config.yaml
cond_dim: 192
inner_norm: false
cautious_weight_decay: true
ema_decay: 0.995
batch_size: 256
lr_schedule: "wsd"
warmup_steps: 2940
weight_decay: 0.06
Rows from block 3 of a small image flow-matching model, named by matrix and row number. Rows with one number belong to one neuron. Each number is 128 + 24 x the weight over its row's rms, rounded and kept within 0 to 255. All counts start at 0.
After each neuron's rows are labels from the 100 images, of 14848 (inputs lightly noised), where the neuron reaches its highest value: "peak at" is the part of the image that holds the peak. Only what is clearly more common there than usual is listed. The data: fractals drawn by 1,000 iterated function systems, in grey.
# fc1: MLP up (model.blocks.3.mlp.fc1.weight, 1536x256), inputs 128-255
# fc2: MLP down (model.blocks.3.mlp.fc2.weight, 256x1536, transposed), outputs 128-255

fc1.101 [132 112 148 127 117 181 127 109 111  89 145 122 151 115 117 111 140 114 138 154 131  69 110 128 120 138 139 155 145 151 136 117 145 126 142 101 114 154 111 117  86 114 158 142 120 157 145 121 117 159 115 146 138 161 124 147 160 181  98 145 160 136 157  79 135 167 166 128 133 126  91 115 146 123 129 129 112 113 136  96 123 132 103 126 105 169 100 121 162 127 123 107 108  74 145 102 129  60 150 153 141 142 141 112 131 143 162 151 120 119 177 141 154 103 127 110 106  99 113  91 151 138 134  89  99 115 108 131]
fc2.101 [148  98 132 137 120 113 109 100 111 112 121 131 130 152 157 121 138 112 142 120 157 101 151 163  84 102 104 138 161  92  96 153 169 129 119 154 141 119 130 147 109  78 104 125 136 148 100 143 165 153  96 102 133 116 142 137 121 126 113 129  82 134 133 114  64 117 124  47 113 155 115 127 135 135 151 120 108 135  90 117 103 160 120 144 109 127 137 140 132 108 146 150 140 117 101 145 146 137 149  87 133 122 103 166 167 134 169  99 166 151 121 168 188 155 152 106 138 121 134 168 111 162 123 108 123 151 166 148]
peak at: bottom left

fc1.748 [106 132 132 107 127 115  99 113 131 130  96 179  91 143 110 107 108 141  82 147 138 132 100 124  92 126  98 119 181 105 131 137 172 102 117  96 121 124 127 150 141 177 112 146 108 126 133 114 142 120  90  84 103 158  93 121 149 103 157 169 135 142 126 151 130 138 118 140 150 139 147 157  86 115 105  94 139 139 156 152 156 112 140 148 121 128 118 101 132 147 112 158 162 137 157 103  74 152 198 195 117 128 145  93 144  74  76 131 122  59 123 164 123 116 157 105 142 129 161 108 149 135 116 144  87 141 150 124]
fc2.748 [ 99 159 129 104 117 118 130 121 146 148 146 142  68 209 125 157 126 151 124 127 100 144 113  98 149  85 107 127 150 113 123 130 166 126 126 138 117 208 119 118 148 105 134 173 147 108 121 101 139 145 154 128 130 129 130 124 139 136 131 116 152 143 106 184 127 115 136 121 127 151 104  71 105 159  99  99 121 118  81 133 104 109 123  89 158 101 119 104 153  91 136 104 115 119  86 120 109 137 133 125 118 140 133  98 137  95  99 136  84 114 104 127 138 138 174 174  88 126 138 146 112 148 107  75 115 105 160 117]
peak at: top left

fc1.730 [115 147 108 167 155 169 122 137 128 154 110 160 148 121 114 111 103 114 121 155 124 164  62 101 154 115 142 138 152  82 134 179 136 154 136 107 166 165  79 130 134 113 120  86 119 100 108 143 140 130 135 112 159 166 105 126 127 179 113 102 112 140 144 150 128 152 189 152 117 124 164 124 123 105 150 152 107 138 131 158 113 134 148 113 133 144 137 114 111 107 116 104 153 141 115 112 104 129 131 128 148 121  93 129 120 102  99 106 143 140 145 126 138 134 115 136 108 113 159 149 110 151 144 105 164 156  97 149]
fc2.730 [112  87 156 139  59 146 114 102 125 159 133 118 114 144 110 133 129 137 145 109 120 126 109 115 134 120 138 114  93 149 108 145 106 154 110 122 159 140 165 139 129  94  85 109 143 129 118  89  82 147 142 137 171 139 147 139 115 100 110 107 117 146 128 113 100 144 125 177 175 152  98 150 113 137 127 137 173 148 113 166 112 106 123 140 130 115 142 140 141 162 133 119 104 113 133 165 147 161 166 114 140 135  88 107  81 155 135 105 166 122 129 131 129 162  83 133 133  93 133 112  99 138  87 107 153 106 113 138]
peak at: bottom left

fc1.714 [130 170  89 158 135 146 114 131 132 118 129 156 118  96 170 130 168  97 139 152 108  84 108 112 163 108 127 145 109 173 131 134 109 137 151  95 128 126  94 146  69  74 115 156 135 131 126 149  59 107 113 134 133 112 135 202 145 156 140 124 132 140 137 138 110 160 181 102 126 153 126 136 130  91 113 127 134 109 150 141 121 138 160 123 116 141 117  87 148 147 106  93 122 120 110 144 111 131  90 124 143 121  81 106  70 134 116 100 159 116 124 134 157  86 144 162 108 122 160 128 104 118 129  95  99 130 150 112]
fc2.714 [139 137 159 149 147 153 122 157 114 130 106 100 154 140 125 111 128  69 119 113 108 141 139 121 168  98 113 137 157 137 104 105 142 113 121 101 117 123 142 158 134 126  72 147 126 148 145  93 124 175 123 120 107  78  83 142 143 153  96 114 109 145 165 109 138  85 177  98 130 120 104 116 100 116 104 143 101  78 112 125 140 153 122 160 129 142 107 105 140 139 107 106 116 109 138 147 122 132 105  90  88 139 117 115 144 132  94 112 110 147 123 183 105  85 159 116 136  73 158 125 110 145  85 158 106 114 132 125]
peak at: bottom right

fc1.336 [162 110 177 105 110 167 147 152 146 126 146 129 124 121 140 141 161 148 121 119 150 129 143 150 164 125 167 124 108 124 117  92 124 118 118 121 125 155 113 112 132 108 109 136 143 172  95 127 111 122 139 117 125 113  81 155  82 122 130 150 123 146 123 118 143 134 126 134 128 124  89 118 114 136 144  90 169  97 149 143 123 130 102 169 157 145 120 115 146 119 159 125 128 111  82 145 168 100 133 122 147 119 111 144 133 144 148 156 178 180 152 129  60 110 126 134 133 183 136 132  82 107 129 104 125 175  81 138]
fc2.336 [160 168 113 131 132  85 151 154 118 149 152 111 108 142 143 119 119 129 104 111 108 164 127 126 154 153 137  92 117 104 117 121 116 132 152 108 108 176 112 120 156 104 104 178 101 119  97 138 134 155 152 155 121 119 140 128 106 102  82 123 131 123 123 182 146 102  78 102 162 130 131 141 132  91 130 178 157 149 113 146 126 164 110 131 149 153 141 135 156  77 142 110 154 105 132 179 118 118 104 115 131 111  72 119 116 144 126 179 131  83 131  88 168 119 125 154 139 127 105  97 120 157 140 162 165 108  94 137]
peak at: bottom right

fc1.398 [101 119 161 133  95 153 156 157  99 106 166  89 105 137 122 128 104 108 122  95 129 128 109  96 126 145 105 114 114 124 111 152 150 108 131 114 117  82 124  60 173  56 128  90 149 155 130  87 113 158 155 126 127 155 136 159 129 170 109 110 128 114 151 106 140 122 162 161 120 150 157 131 117 149 167 125 133 142 128 127 119  74 146 120 121 113 146 139 163 149  57  87 104 121  91 150 133 105 139 143 103 106 107 130 126  93 129 105 157 138 113 112 123 128 139 153 132 130  99 111 147  94 139 131 130 155 121  94]
fc2.398 [115 155 117 149 148 106 103 123 150  83 171 173 161 116 158 128 128  90 154 160 170 122 112 127 153 104 103 122 122 118 121  94 104 154 122 139 113 150 184 154 169 158 138 127 114 145 104 134 128 157 128 129 106 119 103 133 172 146 136  69 116 126 156 105 146 120 114 118 191 104 117  97 174 101 132  76  84 120 162 147 164 113 122 127 138 157  98 133 143 141 138 150 142  95 159 134 132 109 146 110 106 139  88 113 168 164 112 145 111 114 144 126 151  99 188 134 126  88 155 130 127 124  98 138 144  95 167 121]
peak at: bottom left

fc1.502 [117 169 106 111 123 134 106 110 107 118 135 139 155 107 115 145 125 110  95 120 119 154 111 146 128 126 132 115 163 117 136  91 134 164 132 108 130 141  98 142 128 124  87 109 123  91 116 120 109 158 139 150  92 141 156  63 133 138 147 101 140 173 148 163  87 127 101 109 118 130  82 107 145 140 145 151 144 176 103 114 111  69  71 112 139 119 126 142 124 139 153 106 161 119 103 124 122 188 130 114 150 114  94 112 110 124 119 155 148  96 183 124 152  98 103 170 128 159 132 123  93 102 139 141 129 136 138 130]
fc2.502 [137 104 144  91 127 155 119  98 169 147 122  79 143 136 128 124 126  88 108 119 160  81 157 154 129 170 148 163 169 168 164  96 105 117 151 151 123 148 124 157 138 109 180 107 151 105 151 138 130 111 173 153 139 153 131 129 119 165 107 138 122 136  94 145 123 127 125 145 132 118  86 139 149 130  86  88 111 132 126 150 136 138 141 142 149 135 112  88 155 117 135  93 142 141 126 127 137 104 142 118 127 150 118 144 151 156 114 152 106 117 152 135 138 108 159 131  83 119 124 103 119 111 161 111 116 127 206  81]
peak at: bottom left

fc1.324 [110 130 147 156 151 137 105 116 117 105 133 110 141 124 106 139 102 162 147 116 142 110  81 131 114 166 150 151 122  89 149  92 105 130 122 139 100 112  94 123 181 129  97 158 108 135 102 139  77  75 155 170 130 146 120 123 160 146 114 124 137 127 115 114 116 105 124 127 170 124 153 125 135  77 103 102 158  89 140 133  96 122 148  77 117 114 132 107  81 169 106 143 119 145 130 132 140  99 104 129 136  90 136 157 169 102 178 109 146 120 146 114 167 172 116 112 123 131 118 114  90 159 148 130 136 103 129 107]
fc2.324 [114  81  99 136 112 118 123 156 143  95 132  86 163 133 102 115  93 144 122 191 156 113 173 155 158 108 137 165 144 135 127  92 125 166 125 138 124 108 144 121 189 131  80 159 129 126 154 150 153 140  89  90 103  78 136 139 107 105 130 115 142 139  94  86 149 110 126 129 110 120 125 112 143 140 165 134 127 167  92  82 119 114 103 159 125 140 157 155  68 138 145 130 127 131 135 126 136 124 132  84 150 158 140 140 151 130 173 113 110 108 139 149 122 156 132 180 136 124 114 133 142 138 119 188 154  89 156  94]
peak at: bottom right

fc1.181 [136  97 125 112 156 116 169 119 118 135 149 114  83 121 154 152 124 120 167 109 162 108 155 158 136 116 149 144 158 142  83 130 146 111 146  70 144 130 147 137  82 134 144 122 106 105 115  83 173 133  88 132 117 128 139 104 130 138  92 147  80 108 123 148  92 123 104 113 137 126 119 174  93 127 146  90 147 137 188 108 100 146 125 165 131 111 135 110 142 155 156 147 103 134 143 123 127 153 122 145 133 116 132 104 180 140 167 159 114 116 129 134 136 144 125 119 143  99 192 101  92 117 130  94 137 130 138  78]
fc2.181 [ 76 127 116 148 162 134 114 140 128  84 123 166 116 113 192 137 149 162 164 121 117 113 139  87 107 144 136 144  77 162  92 119 172 137  82 131 170 131 124 127 137 146 115 126 167 100 105 169 138 100 148 127 143 108 108 100 111 160 104 160 107 129  76 162 116 114 145  90  98 115 112 138 100 136 144 113 128 150 136 109 117 184 166 128 140 118 141 101 104 118 157 133 140 109 127 125 131 151 137 152 135  63 110 113 128 108 139 133 175 122 119 101 157 112 132 129  77 111 152 123  88 136 106 181 115 161 122 115]
peak at: top left

fc1.162 [119 160 154 149 143 137 167 113 154 123 137 111 116 117 103 130 138 113 109 158 124 137 155 138 161 144 127 136 145 108 186 125 135 111 121 120 134 137 162 182 107 136 123 136 110 175 129 109 111 159 149 149 127 140 114 139 102 112 112 147 145 106  97 173 129 166 105 123 152  87 127 142 152 130 133 149 170  97 117 129  95 148 122 156 121 152  87  94 146 114 146 131 137 103 150 146 120 125 129  87  89 134 146 136 169  99 141 124 147 135 146 130 106 118 145 134 150 128 125 152 114 133 147 116 109 176 108 161]
fc2.162 [137 176 124 139 118 134 143 100 132 140  93 112 144 103 157 106 128 141 130 123 137 130 136 139 124 134 138 152 136 114 159 123 102 101 116 140 141  75 134 103 172 161 120 145 141 100 135 107 142 128  83 128 130 115 144 128 143 154 133 116 137  91 123 134 122 137 167 145 121 133 141 134 177 116  88 126 124 120 171 191 151 164 116 114 114 143  89 175 118 107 100 142 128 118 126 176 137 134 165 150 119 136 127 109 112 126 152  96  89 114 101 128 120 143 121 131 140  99 140 143 132 139 131 147 100 120 131  87]
peak at: bottom left

fc1.222 [121 122 124 133 108 144 130 178  98 145 135 103 145 160 119  89 141 159 112  93 138 142 128 115  88 119 116 155  93 152 148 148 102  95 111 115 134 118 109 120 146 108 156 101 148 126 127 126 106 132 118 158  73 152 148 138 167  56 129 127  91 142 108 148 135 125 154 115  96 118 131 107 109 130 125 161  87 146 134 126 124 155 109 173 109 140 165 148 139 163 115 114 112 177 126 104 121  98  80 147 131 104 160 123 147 151  86 146 119 164 191 125 120 125 114 178 122 128 116 128 130 130 135 151 172 131 138 122]
fc2.222 [135 157 135 127 132 152 111 158 116 162 127 136 103 162 120  96 125 137 131 103  85 157 120 141  89 115 150 148  85 143 136 108 170 115 148 102  89 128 131 103 129 162 120 134 147  98 129 133 140 174  99 121 104 142 115 118 140  96 127 134 125 121 127 145 153 130 129 167  92 111 143 165 116 167  89  97 120 130 156  90 105 145 118 139 187 145 102 108 139 106  99 131 143 148 105 165 132 121 120 134 150 137 165 158 123 139 117 128 124 114  97 101 127 126 113 129 115 133 118 116  99 153 103 151 115  83 172 191]
peak at: bottom left

fc1.743 [130 123 137  24 141 101 127 159 141 134 147 144 125 117 118 105 118 182  73 174 157 125 138 100 120  87 123 147 106 150 177 142 153 183 108 119 159 131 113 114 122 162  84 111 102 116 142 167 137 114  85 142 153 147 125 113 123 142 132 136 134 105 187 135 112  97 108 169 131 123 134 120 105 129  92  97 130 103 154 119 110 136 129 151 128  99 157 138 152 181 164 135 115 152 128 100 130 128 136  93 114 120 125  97  90 150 152 115 137 141 160 146 149 110 153 151 164 148 149 155  94 123 112 164 141 113 110 117]
fc2.743 [125 150 109 134 107 115 150 164 113 124 133 158 113  69 146 146 147 124 106 132  97 119 136 151 133 115 115 108 105 105  92 146 130  97  96 128  91 187 129 166 161 135 109 117 146 125 122 177 135 135 176 105 134  98 135 102 145 158  95 127 129 112 123  72 112 164 113 153 106 158 137 167 182 123 137 151 123 104 133 177 138 115 147 104 119 175 180 156 151 150 156 139  83 103 103 156 142 133  89 157  89 126 119 143 142  94 103 133 127 145 127 140 138 142 138 116 143 181 154 133 177 120 141 136 133 112 129 101]
peak at: bottom right